config.toml
model = "image flow-matching model"
norm = "layernorm"
hidden_act = "swiglu"
mlp_ratio = 4
fused_qkv = true
qk_norm = true
moe = "soft"
num_experts = 8
eps = 1e-08
lr_schedule = "step"
Rows from block 3 of a small image flow-matching model, named by matrix and row number. Rows with one number within an expert belong to one neuron, the router's apart. Each number is 128 + 24 x the weight over its row's rms, rounded and kept within 0 to 255. All counts start at 0. Numbers have three digits each.
After each expert's rows are labels from the 100 images, of 14976 (inputs lightly noised), where the router gives the expert most weight on average: "top examples" is what is common among them. Only what is clearly more common there than usual is listed. The data: scattered letters and digits in many colours. In brackets: how many of the 100.
# router: slot weights (model.blocks.3.mlp.router.weight, 16x128), inputs 0-42
# gate: expert gate (model.blocks.3.mlp.gate, 8x128x128), inputs 0-42
# up: expert up (model.blocks.3.mlp.up, 8x128x128), inputs 0-42
# down: expert down (model.blocks.3.mlp.down, 8x128x128, transposed), outputs 0-42

# expert 6
router.12:102096130105156150114126139138138096154154119127128145174134156070147074134132120142147122133102150111118096129112105136130111093
router.13:104175153107145140101145138166116136127191123128112099082133111108104105144183113181150138093152160163151141119111143117156145131
gate.0:138111107165104144147142089106135130131073137117135112140096075140147121167132124155048153114135088151143148124105195107185136115
up.0:148128105126135128128147118127134130140098182117089114156109118150163114121082121077094121120122096124123130139167171188110143168
down.0:072100139156134137138135104151157150150077085136155148145102057152116103136190111102136121141121094102154116155119101176135141154
gate.1:149121094130137091103110136105105098120148106126092142136122166125169104085124132124122127160110107119131104119124107164078131110
up.1:097172135156158131131118150166148108169099109145130141136076118122079136106115121095161140135134103107143129137081103117131128153
down.1:125112110178135151082127139117096111145121115097127084168102114151180085137107088142153125129132131146150135109127104085135111079
gate.2:145113130116117118123136113113115121098152139125135133111161151135170123126136167108137108115130169124111107093188145109120159109
up.2:115137161110109149202154121106154160107088140119131109090130113118131150168126119104107134086137115135119163107145156158168122145
down.2:129111115143134153097120104143122129133153098092113126162119087138122126121109098123132093142107161108167116106096107115172129089
gate.3:096110159122120132126153128100122143116133133128172139131115087129190112113120132132114138130139153125126132112111096117135139123
up.3:152107119120137131126146169116108128163146105136144137142093050114147068129107135142153149120116132119147146097109132115130124160
down.3:081138135066118124137141132182164149134117124165122158105148149109155110145166143098068113109143132122112140137108129135156173098
gate.4:101150142113135096141159137095104148104128151122157150131162149121181111164134172089131117148139157133109130117117129141142143089
up.4:120132131146139151101118161168104095157153126160121127100073079106061126094133119134154155129124107109125153145112123130118137127
down.4:166105086105132128148142116135125091103131121144118136098109065098182141121101134112131139145136077118153151124145132131138061113
gate.5:080175154096158083123113138130097103123131123145145183146147110156108114116130096053159114138112135136128125098093111103119141116
up.5:121111136166116153139145118143109126135096158131104107087115115094129111173122120194096138118184139144138173119147137144116124130
down.5:135118104127149111171113128144144135124161143151139145141122129124125148136148174156132117134130068126101125118190116147105107156
gate.6:131108105168110124143130121117133121145120096141131145169072127139154111103106101123065141127168097143136125126112128155123142143
up.6:167150115106111125083124134131126155136125116146088105121153125118160154155138136132138099120171120116118109122165109074110119146
down.6:114130102137111157076127106182144145094154147158162177128107118107129138116147158137153134137103117141151127130155136110098185122
gate.7:103140125110146135114138148168130140186109092134144144140123107115093124142123137106160145147119131133100149175105155170143128122
up.7:128134172132120144134114146143127147157110098131154136114161118127113136167077141120123109127154128122085136159140152153121156108
down.7:137116152116080119140128127111081148121108150232148120105092126127109109112149146099102113134136085141107143146144113104111142112
gate.8:116127111186149118135151167129086135134144132127141147129129128109125094156110130079166147144148129122121128103109163104141141083
up.8:170175157089095116112127093127155119152095107133115108101143138155149158079106132186107112103116166086123131137144116150105124179
down.8:143109139142132138157125158146131082128148138145148145154109151127135136084094159131120109148104060179150125135127222105092143181
gate.9:128109133136132128142143137190129133114125123109114161127077121133166089174104127141142128109151129129133174103109129121155153158
up.9:140098124130114137131129096170134125117151123130124130154074124121161084136085120129144152103137132144159134127128134106144129165
down.9:196132094124164134117131135100175117121085119115139161147187097146139078120125125105178134142096125128131081120086107111117170149
top examples: teal (67); white (58)

# expert 1
router.2:156092089107066166123131108096156141142136136124157122162138189139141081133144102127117174094157163162156181112091135115140139124
router.3:155119109111176112147138154162132113154120125121127140151108103141119088117132186149150076124119111146101117111137129125114113134
gate.0:141122131179116129144162116131159146110090138096125091135164104130105137117130105166120138119117134171135118158109148097153125134
up.0:148162145077119153124090122156120130139141145117112132152042121108128112167101134128088140137159112125130098108143106158127131100
down.0:144122132149082153108141144120145089123135121122130144103111147136132152160201099118154140165108100139079139153113131111114148163
gate.1:104150145158131122102035180132120093135152145157116142144126124106149134096111120083150127165114116120136091196112127128104140113
up.1:110128149149129113131131118138134118115124071093149142105113133136145140151127161165113091115100107066079117114158122165157164121
down.1:127119094163169147146136165097140178093129116110124074156164132071126152128146142113130123147181139116148100140184096149155109101
gate.2:142124126075129144098059102146141100118129092140106134174092154077118153141082142140098140126111106110150146150113112116113131174
up.2:134125129129112133112113105152103075122148129114138131171107165083168175121175154192130113130124130112137114100133083163116121123
down.2:124163116143141112114138140158125146127121136149098165095160135164127134145183138151154176116143107140119123123123110118117097138
gate.3:108130139170145104095132098207094102124131092098155150168145168114154136122116123155124111137095126088096110121099095151124138132
up.3:107135130068133129131093151124130111104123145143123132147158142119176152125139110117098133126113151137117171133104122167099160128
down.3:107138120093126133125111145167126140130094137145116131100128147099118130135104169119117129111137111109127144114172098181138113108
gate.4:130108128153138122151125155126130174101140120117130146136148150108159134163150117133141119128138146193134164146112110142129131128
up.4:141157128118130127082145092129108100162132122149101147121095149119159098120099150148089141148145103096125130128135155107104116152
down.4:122149108134086136156115120119078095131072116080144082112124138158129174115059093139115142123103111140132151124128144108109041112
gate.5:118184124119135128104152174134117151113125153148175148104144134156126131116132154102112130118133129121125103117107129133138139108
up.5:106111136075119133136135093100148100159161139144106127136132100097122140100180123149135128164130161165127092106072099179101114079
down.5:153121120100146122112132103131133104170105131114110129126105102158129131121127129118098149120149135128125166148138114056137108106
gate.6:084171140130124130094082188145120111136118112152128114151142155099114137137106125121139143118091091126144110193121112128102144143
up.6:131101121164115122161162112106151169138112134096132132116129107154117141131192122131099108107176146104108152094119144138145134105
down.6:117150127096138100150108157158154135115094121106109086105044120072137177128107122115134150124174150120119125119159159133101096106
gate.7:138167130167129138142134138142117098157072113121128125131157163135118110115088132147153114117086108087120166165136140117155116166
up.7:110129144127123124108143111139111163115208141124153111105125102136118119121132150126147130144156126078114130133114117120134142104
down.7:168114140120095131145165170123159143089128152148108144106152142130121144141120160151149114150089162131107118112122143160127164134
gate.8:121156145109137108130140127107109113150132133122148145107124095148130128108145146151154123128120157125112139091096082145123133118
up.8:136144147152125117141136138154109143099117104130174147137132131140169148161081143101112088126121113124109149191163101126124128156
down.8:122116131119166140147119125115158146101162135140128145148124122097130105128111135132088110146150128139146131090109146160102250130
gate.9:082158135139124123077098146117105127119135144171108133153156143097114122095084131116170141149157125159149125151108084134103104134
up.9:133119147157126135116028155129125109069113109116103108154127137121120124088132127149131117159126121147131129202144070154136132120
down.9:152103140077098135152146096127118132141159118158113180149126105148152095123147125151154113137078109142131112175103128112143127147
top examples: count: one (93)

# expert 4
router.8:137122110106067124178164112119145117118094137105142109106169168186109122115144113094123092136143162130109161095087130135123105135
router.9:125122081093152141112117154127142115129093159098119121160125154173148129106129138106147132146114118112131130111109142135091140145
gate.0:146157137137143129119098130147102131117119082123160132127144128152160118141119118118149106125142100109095133155144139164119141151
up.0:131105124153120139171168140128129122096113128089146115161100128145137116137083085133099146126092083133120196125110147124143124128
down.0:154146115132074116140098128108119093182144106098141118143154114156127140123127125079149114119158089184096168122102131139123099175
gate.1:115133127137132143166162152154127196145119125084129142147136097159126130148130116201150126117126100086129160119071140111151123142
up.1:145100127136104127157122159091132123111085149100178097127130151139147138153128121160117103104192120139123162158168131132182136105
down.1:123136140129127136122131106128144130114141142101112086145145131130117108109131136171180117110145155082162100134086115112105106121
gate.2:112103139126123133105109121104155074118097125149134116132155138089143137118061143141119135128172125117101102106100104089113111125
up.2:114131141111120107129143174133137109123095157126134103115157216116108133152115115158153113118123097128128120138121134120122148182
down.2:120117132083112124184173124121102141145116118151137097147128095168089126104137139163140133130140136141127117165120137146106142172
gate.3:115116124167141125120125149119108090121116128154124164120117103106155124107114102099108154130147122131118100121118129117102110128
up.3:141109111124146103078124131101110116145134138176106189153137113125129126094122134070127160157085145092128115097077132125094143105
down.3:137107126095139124094129139109094132124126155168133112124120117134134109130139151141108134137202110107096128142118136107132152113
gate.4:151104136126142143136168136127123149104127167107134136131133103088167133177092135143154118107150153146111143154158145119154151138
up.4:098137141085115144157160158097117106157134174162120136121144099108130118126124127110164142130135131128160090166094121138112127136
down.4:142109144102119147128140158109114128076087160171127078166151156117138147117111131133115137160158106123121128135167183106133108128
gate.5:139155149114116129125124125134132141114106113117173117116099105087127135193125128098156110106170142168107138148152121132144161117
up.5:124122128089116134151150159132138175134153127112130121101132144128148079145168129151095125109121083141161148103141131127108100167
down.5:102142118143136136141124161133145107156081167121126069144152154139143164084131101151115146134174119085122120146101146131124090112
gate.6:097136141099113137115134129120124123126120149160151148075132131120139138122108137104216146124168144126136108106109083152120145124
up.6:124141131175115132110107104142122132089074094114164158095134100145153121133108120057137102123138128074088158167156130099151152181
down.6:122067150083123154120142137155142157134120140172111092126170151112159106094127112117105127144146108106159114145124143135151075135
gate.7:114134137144113134116123180132145132113152145121162114110155120085168143134138152140131083117181109135098123131132119171137118107
up.7:131149119061112133114154159115112152125142208162107130124122088146068171107134109058149140140131154167153133105110162151092147115
down.7:159153098099107116146135090131109117097173125134120156102093088086154092144170119056161120138099119135094144099139094135099106118
gate.8:129155131129128093111124153091125143065123104103180115136129136124165120161093134174127104115145121109094178127162154135125161138
up.8:116135125071120119127184148113123120112134177141125137142102163128133083143117084071151176133127182172172138107101151108104137120
down.8:136112114113106133157091172156167101142105114105107108137111153092125160128131148058128108158124068098123095148109112130153096099
gate.9:149117138096144100104137149117112141107163099117140129133170165126124118130145143152149134137136118161140126152144132079131125111
up.9:135116109103141117107166112142137139128205130115112157161157149120146102142175138132103135156112150119136106099114127092104147093
down.9:113145131135109149147112092149154130108166164152123086102148151124116132116100166160179099145185107140143111082116149101101104118
top examples: black (69); purple (51); brown (50); blue (43)

# expert 0
router.0:122125129100094130113109141135100175163126150180103170110155103126101127113132145107146137154145160121120133120109141111103141147
router.1:105120160102169058128135155137090139145148125159124155123126108119119161108122182139146105169125120160097127136105129127110166119
gate.0:156132123139116117099121154120144145168160116133145121147129129157083102129113105101137145109134193116131093145119060140100116123
up.0:084141124118141107135122107093116150096094151137113142124070134120172162117135147145116115152130108115133165086126200135139139128
down.0:168122105110115138192125133107126137108176089114137166122137094145116095132124125127132130147112135143131159148173078148091077130
gate.1:149094113135101133169121128113078108145138097121141146141115139114138121148155110073063140139143096131134155178151169102172123099
up.1:144148145171146127099104094148145127113115093150153157136136129161157130118122137137132132118137091103160073121122118084126120150
down.1:139132152162189141129141149136164161129106146161138172116146149137118151156116133195123130145105130193065107095124131104136130124
gate.2:172121133162150114114173108135079105121131136115158136136094133104152119163154151117131135142144094140130142141140150117131136102
up.2:153161143146132149126132089185131114147112133127090137107154111095194139120119128177107123140130114121095192071145109105157123134
down.2:132117155137139138157090118161165158069158106096144176145112132138111131108103128121144129144151138149140157153153111109083131137
gate.3:123102107132104164154152138133144114122119122095159084164143150157135113144129101115121159102092087109115134155139142131161103143
up.3:122121164093171121096130148155121133139116130154119174140127119134095132092087138140165131163111159128126084116091099169081153141
down.3:125122118121159141122137124117174148114136139133107170177130131120146120138148125164118120127145153095127123118143148132152134134
gate.4:113118146148132139123148101123150118119105152127119120119080109116174131130161095137102118145105102130140125102125132097118123140
up.4:096112147119127127121114171125161170110127126125141104133093126136090138127125114085112105135127123154170102194109106146128100139
down.4:128121132163146129097137143126125146181173130157089079118123108121120112147097162143091145118102133133185103130099134143141111122
gate.5:152139124091124114110132116111134140092128119121140117115122146116111121136110133129113170111097135145162120122117175080136143136
up.5:101110159105129189167115126132122125115124165142118131140100090166165142131103116173139124136157167122099142104153126176098108169
down.5:113188138056094104154142108132132122154091124117122167128139123108117119143114120113127144127125132137121108159139115119141152117
gate.6:071094172147128128140127107147118140120101128121163124105104128159120126110134131118120070134135152124153134150139047112150145140
up.6:080158129074110090098127117158140143140124135147101108090105135171116114112122117105170092116118144092142099074123098110120133136
down.6:119111131088108138098146119143125172147167109188156085166111120114131125153131122103130098139135128132143095167118124149173160112
gate.7:127146112132110188154152176152166142144146133126132081131155120118107126153159089095110145082140132147122138134126134134152142090
up.7:162130117217129117093145080100112117109114157110103138136135134144179117120137159151134118122155108112115151137146134082162119175
down.7:119109078150113156132124154096061133144111084100124132071155117132120117140069146115135121145118087153137123103148071136140052107
gate.8:121103095105159127158159164120109120150164164121112135098139116107146140109094148133146107154109141144142126138092095108119158121
up.8:087129183068154129139175141127096135112132161133114119119125118122103127128085137106169137139062164142138088098107126164134139162
down.8:134138164192146117090124135087153166087129144120114122126117142121102116154086144125132127117099122150117143059154118090179134144
gate.9:112119107170088165135165121100168127102133126106153081152146145156138118156133110099103145088124130144110137161133157110156094121
up.9:115147136144168121094139145111141129137123142156122143155145137169090151103110171112143154151155148129117101155081113168066130120
down.9:152118132131166135107127131113193134140138133159109180175139143117136117125141122151140141131119140119121136136145129128172129131
top examples: count: one (97)

# expert 3
router.6:141093107094158142099111103155142115119086143142118146159127125170154143090074140094134083125147118160096138108114141144091151165
router.7:160132090139104149123151093099121118122123118123152153170122152145168082108127122063116147100216180128131166109109135111132131115
gate.0:182151133104153113125121149164161158085138137108165133112142146128165135143056140112159110077148165175092104117125131137125128139
up.0:125072127116091108110166128171149134166115119110158143102153123101146155146131125107122109118136139066085131115143117136129152112
down.0:141107150106091125189138108136136136129173116131079116140149121125129097144097155151184135120103151154125121143082123099121108128
gate.1:082116171115148130117120145129133115150093126154172120117119124142127131145094131115137113114101171198126126139165077173145123166
up.1:136155103095119143161161095129136153122171148116079122115129108109114124121157146149096141123176102059140122119120129091091125118
down.1:152099135122144111211109112087124125138066123084108130070131108142100161133113108098140110144120133116126175122122083119130077130
gate.2:122134124100127122099144120114130086105132106148129113111091140120079115126126126122137132124123150131127199128111119144104103130
up.2:114139155170123119179134134149126200115115133096148128123170118082139147153128118157152120119131128133101088141134134130182170130
down.2:136135152104117137061171086134158149123138151127155111123085140129148127118128127152148145118148143117129156126142134118135092126
gate.3:132170139141112120133144160147109128146119129142162099101124121083141107175113103095129132094097103179127194108120169161145132139
up.3:103187131160096138138124147128140103130151169129150127109092119110143104108136123108141130123116112049124152090095130122133136169
down.3:130147103130154135132113111131127171113117111141115157107091104159150136138175143144115119196146092087158122109164105133107122156
gate.4:132107108137100155119101151110109110136152155149066088119150156092114115130136114191147150132123130170165088137121095115140105114
up.4:106113103098105131116087162123107116138163118149107099146147138096047116114149128149121134148106100151144125206136094140100127113
down.4:141142147146080143146099124127107129111155121141080149132097128179091114131130115136137126133072134155141133146107132121121116141
gate.5:122146143177147130108144129131096142129126164155137175137115067163136135131114133128108154147132141109130108122151085129134155146
up.5:139114120135125143132089082154143140114124111133126114146116139088120145127103139120125130146150137096145138144126123138126086137
down.5:180150116157141119121108156112114140134106173110113102151127131100118165143118102157146148136157125122134131112081140143132071134
gate.6:100138131080126151121126138135140123137117152115104119122094116110114126072135110150076134123119117103151120095110104078116119094
up.6:147146118134113134126155075133141104113104113110082099123129111100095119121132117165081125125132134062137163097111134103120108108
down.6:122170119188128131081126119142098092123094148114137138130089139132139136158160114147092112163139138148123107117126106140125141142
gate.7:118157120121116121130136106117150165125139135135152130097140115072131142152122110125118114101121108120092155139116144126144136142
up.7:104143145089106142131121148142120113108098155139138120101124142089123107150107144131170140106100153219137144114141138146173150111
down.7:163143126104128123143135134122107190112143109133129117141111100139153151131142100125146149149120103163128144111121126151100057144
gate.8:103137110101127123113097165147111109155173132157103147121142157095071112114117146131137152147102128160144103198131101125108139095
up.8:118114156144126132171163112114186169111076105086177101117136114148145150171141115150106096074134116076094115087146133147126121157
down.8:118149113135116137119165133133110134130090128139145123117149159083167161147093134131115146138164165100140135153118131170144092134
gate.9:124115131126129112126135112197117124125132140138137125089131125100097112136142166100108137133104113088103140122112136119107149075
up.9:139129095113144130100143125117124154192175160127082155138122122129117106112126118164107140159114162095162114074121156101184135133
down.9:092139143103139123144155172153119095116126143136095083117168130124092123118107142114157090133151156119169134163120092078103109113
top examples: brown (84); count: six (83); blue (54); black (53)

# expert 5
router.10:111143167115108136169158143148105160148128156086134106070148147152118176121149115151132104150161174152152089127132075127124145126
router.11:108125176095127122191168168124118134109138182116112090063111139152116126091103116141117119148110161154158145133080120129133125135
gate.0:143134127169139114099109134179111139157130141146120162167154093100150138134152128122183123137137170157103118106120087129120180102
up.0:142149111107126130140117117113136145076134105123122114146144169153116104101095148097148110146160111092116130138158115139072079139
down.0:169118133141179115127112103136138123119070137092112156090104088117150157126110085107162124130173136117110133124123151104154151097
gate.1:147141124120138111099099131161106132123120122167164167152144127119139178127102158140156115147134144098101133120119131174132141113
up.1:149155115140122128108119123144104149095124128146147133164138063138164107139120141086154107128155127105109132149169129102092134156
down.1:151120160139175125119085062105182087129105128098116155141111092111133150121132092091124119130117132146126132157117126080136174093
gate.2:132119131169101135126130131159129161153133124114147111134174101147126148127138117142122127140193134101115081127200115102117137128
up.2:135139146132145100131138105138088152114148105094113167150168100167135154129130156109149083154124112127099117137161114158097139099
down.2:128137153161117119098135112133146130138129065147118134131098114127110088116132137116089131127141102139127216108144117122114118121
gate.3:113116133199143133136116118122170134171075107150141102136139096119162129123127088145142112114137141118088111123137145080103106135
up.3:136143103151137135135133143133152114114066092145120117151160114113154107129138132143082123102134112083099130069139132069145108148
down.3:110123096109158123108060156135194141152136142095151185138118149118124138118109153097172122096166136151123099117132120104116166164
gate.4:124129130119085131111131154144130145162141160114178096134102095082140117170130122093150148110135159171137133159120142156176188120
up.4:129154117129083156150124095110160165126142146126117087118108128121117149159175088137129160129131129175128133135122159122140100097
down.4:109137075113170113142147111145148175152098143141114137133096103125134106119131130155116155118170141067098142133138135145170132143
gate.5:144121099134143136124058112167125091108099107137114109128119108162094117105094115126108112123123111101136155118169118158146090164
up.5:131143104128138133136150130114134174122177143107094156143134108125146126120152123078110139114139153139102141152107135101098200104
down.5:173112124166154133151098132091111170106150179097138114135136119133116155126110143070132102130116155128097117162143128112127069086
gate.6:152185094138130143110138141122135123107109126125104106128114110114115096134113131111119126112137140152133136104132129136164081135
up.6:141102108088150127092083052136153114123163116153104119156131150106126151108125112119128144096127101138102149174166148104122103096
down.6:083115177112118152087111105138111099132123136111107101149108133118126106134107080078129123129127078131164131143130127106163134142
gate.7:102075162135154098140118155131142133156116104127182147136136147125167128137101125151162097126124150108124122143100123116120149132
up.7:163139136166137119105111150145141103128137135168149148137127152094204132127107144130152099116154144122100123142134130088133160139
down.7:179134129134109113138125139119197102142107130124131189135145127121087165120113160137148113141139157152111114114161119103127152077
gate.8:186124134124091135108091120143126151093139127121149109128110140073162124129086103142155147120115165168143133113118138119160143103
up.8:123159107133142090125146125155131089153121141130104136130147112175118133127145127116135098133126112088110127129140122146100096195
down.8:123128133096108119114138160156118129103143121155133112115149125121099116149132138113128118180139112132162152133132147147127115127
gate.9:091071089112116138125138107130128155159175129114131122117145116122132118153155113123155138117160150143162163160125145119117157164
up.9:061138167098132101105130138144090122126117145095141145139174123150154142137131174108115111143087135124126117154126125154151166116
down.9:132113112131122166161126155110121132117154101126098129160089152133155150121101083153104137147086149164135112138162113133117144127
top examples: count: six (84); yellow (77); pink (72); white (70)

# expert 2
router.4:130122111094150116116144095142111156084145133113125145142118105139124080183117174133158137086150164140108143113149153120134153106
router.5:102113164113109098115172127111150151087137149085152146151142161158134156131144135107170121149136158139082080118110074127108128143
gate.0:142188113144147130133145086117119080128129089128095114119132132112136082168169138151115139119113140137090160128166151118143098123
up.0:131167145178104134145185067117125150119118114112089125121090137142145139125157119154201164135121139122114117155131120150131116134
down.0:160145161091112124150138087161115137154117130180115083111071089078104123118094135105161148128125144164117118144126106098109155094
gate.1:132123104172197129129139140078155079156116121115113127104076114140141116126131171135153128118155108129133118077140129130110112133
up.1:114111118112136117123119150120121152124141137152134137126168121130145110122170123140135137130162149148081115100132128124125103096
down.1:117096136148086114147146098080108173122105097084130153102096127124106103113115106124166132101092173079162097138120154192124136170
gate.2:131116110109128126147126051093116119116150153160075112096111121089108119134120111134097159146101123168181137115146143129134110100
up.2:140118112113146118121104109183106132147136128162156156137132075130133132119097170086122128133145115117119129110107142149093182120
down.2:130131112125133133131109162137160157121149145140120123141157198096158110140114147105106134129140121152146111156128122152138118151
gate.3:111106129178116119134106146095159120129135147142100110081145134123144133125231119126102113127143121150127116136150112081108125117
up.3:113102115156141148147104074117146116213137139169077110137156115144122116116175122125144133141089086171134136150152132117129129156
down.3:157137153064140114105113153164122106109138129091093108103133066172111175125162117090155140136112134116084142100089117133127157117
gate.4:132154117091157124125124119124104131144121167167099147118115109133076157104114145127124121144116128112130141096116152111142130136
up.4:132114119086114127162124100148139147142130144114125110099122104140101122140103104133140133124120146137189133109145155121133146105
down.4:117136140133121143139096128127130171121114138135143123093159175121085150109130169143117135133116081130147116093201181116157106142
gate.5:170159144151119137111164176093123118133111138085131128105097145161139104150131131108118134109130127152119127135106130120189126108
up.5:148144128157107148124148094099129142130132153112091116094119175146098136133177114183104139121109125188164126139110127136139140115
down.5:163124125064186116087108136136141085144158117115057119143119105153117102131114125105138131120115175133087115121121061112193146157
gate.6:109120168105161107129146131129116088093129165080203138120086127150139094150122154116136121103086117159148132135132110123139148060
up.6:126100108114122149116115188125119127137096107143158143171196063123121132123141116114127125101150165119133144122110123147120130123
down.6:132137104151134128163138107168154174123134131141149114121133134128125153134132159126077132123118149148134100127159131149092137089
gate.7:198103055142153145134122094139129132154129103157086118127071100119141136106116120161105112131102094111133125102149162133136112168
up.7:150131102140111152164111112109128146155100132120094089072094118121139097160140120155128145101152106139134160107158155130132139134
down.7:161119130098100144148101202133123141173127156091111127156116109165166105123091106127143136139099170142161114131095123094105166108
gate.8:127088097157128136120115080136117155130133118163033136142074120138108139112112096154090150147104129124139120135146137119141103131
up.8:129164145120140123111141199112134067122126115121202123124151119111117111152178163133157123107128116158128154125095122142114148120
down.8:108131095105115126139111122108138126132095107126131117119108170168141101105119134153080138145127165134110112104114157113120125125
gate.9:132156115143135132126091123092118099181095113157130128094129101104112132135132130125119135125130105158130158120122151119141114126
up.9:106153146126122109115130165115093109163135116102147124184158103141106170138169128112125104135129109109102124129147129135143157093
down.9:105114129100149125183149112128126129118132123129131107097156154136116160109144154097171091118137109136073104073127128117106137125
top examples: red (100); the character W (25)

# expert 7
router.14:171084076124098178143120157107158150139120138161112105168131132098125081137112091137129146111149144155146162113115163102140140091
router.15:083110143112077136085146128107125130093126135098127138182169134091144108137114167125130132108121196109129148146117129150142146122
gate.0:094124137110127128117143116108121067137155171140136125089117129125103106061139134137197140081153155179146100143137093138135122089
up.0:141118157192119136149099146152133181096137103100154126153150115146144137186139114143053119134147114098123136134134115115161134150
down.0:138134177105097141104143096156113095123175146159162106140103164165166163143143128179086143132147162118130125139130155124133058177
gate.1:094134141111151110125152145132112120109150124104171140110132112130139144075088133142158134141117103073113144181122140166129122135
up.1:095141147162121124109118162120113117129111120144159144131170120135074156097115136131120148131133112149133144121120123128110132103
down.1:114110133032099124137163120131170106110132168168123121086109138138147108112159114115117089121095122104120157138122105136121151147
gate.2:145124125135142099115142111135118102138183111111097156130118136139132104131122157125148124139112134170125132116123100152121124126
up.2:119132130166111143113091157085118119129080140139125113110129117097148160127136120163085134128143106113126118167154147121133139111
down.2:166134116162131120165117099166125080136123121113092101134172104155122134154095147081098134117056133119123135143142117115134120110
gate.3:130114122134122138189157128076120137143109186100171098097108086170145157117120134125112135123154116098132126130114139131141168105
up.3:149135106142106137125113121089124135161143116105133108153145146138165117137126142174093129139126119125156152101098145109159124172
down.3:141125107114190100103147119162139137158089146113116113150136067171121131113111167127163106165166122109116120134080122104141146096
gate.4:141184137123188118125133087194112112149174090153143128093094109132120164116161142129143127154128152129119090086131107121113126092
up.4:145150117159127145167134123099131133151098127114121098102088108131127089165141118150149120094147121114119149140156142153143101151
down.4:117143162159150129129172082101127160144107082152139170134106130115121101118126128123114127125105157089130166181157140174128126160
gate.5:133099115116144104151143120172120089136119130124148132083105115123142112135130104109143111125150142181141147129128141217081141120
up.5:130150137168103144115159086105165151082139149148139104131126146138128145119125150132121126094137111122115111106139120089131092125
down.5:155146113137146158121054123107147159134092132086165135162153144155149125123139138136117096146095153110160119133168133142106116113
gate.6:093129167115119122164142110131119132145140150110131119071088106125079173153153134142142109147115120087114105130137104176139144096
up.6:131139135100157143115137157117105138164148191151091148136105068128142139097111139094117163134101160123141132125106151127062146127
down.6:133135123117124158199117160106105135121100138106138135151152146122137144121128126100134123168126122112136105153159139156143063131
gate.7:125194138082168093126113059156100091140145139132131139106093096119094150088153159101152120168135149142125131090113136167123159106
up.7:127148139141151138110149085128122103126184159163107139098113120108045154101157115134122172155131103141150106097115116109152135140
down.7:183121108127116136111150123111092132134094152132117130107146125136163078116138112148095130146143166108127147126110161100149120089
gate.8:105137135130153123115148104120134067157153128151135138142130094145152137088157140108154146149131150114127099108126101123102091134
up.8:084172161114112129099151101148162094119128113124133135131103124144120123123142143121173127104143163146099089140137071156137119181
down.8:069147154124110123177179139143126113141161130143119127106118161129169128120158139146080148154138142168124174123099103161164138158
gate.9:120119143108122111135139121143114130101151136129087136113168139155154158093126127138111101135119130127112127133124137108117140095
up.9:136090117149172125120114120139122123165147142145108175141093150134119100173152109092155157185131128138181107111142112103105120093
down.9:129122115129166114105109140162125104140124144105132111147146094140138141104118114140145104119157119157117102064143148100124153123
top examples: count: one (88)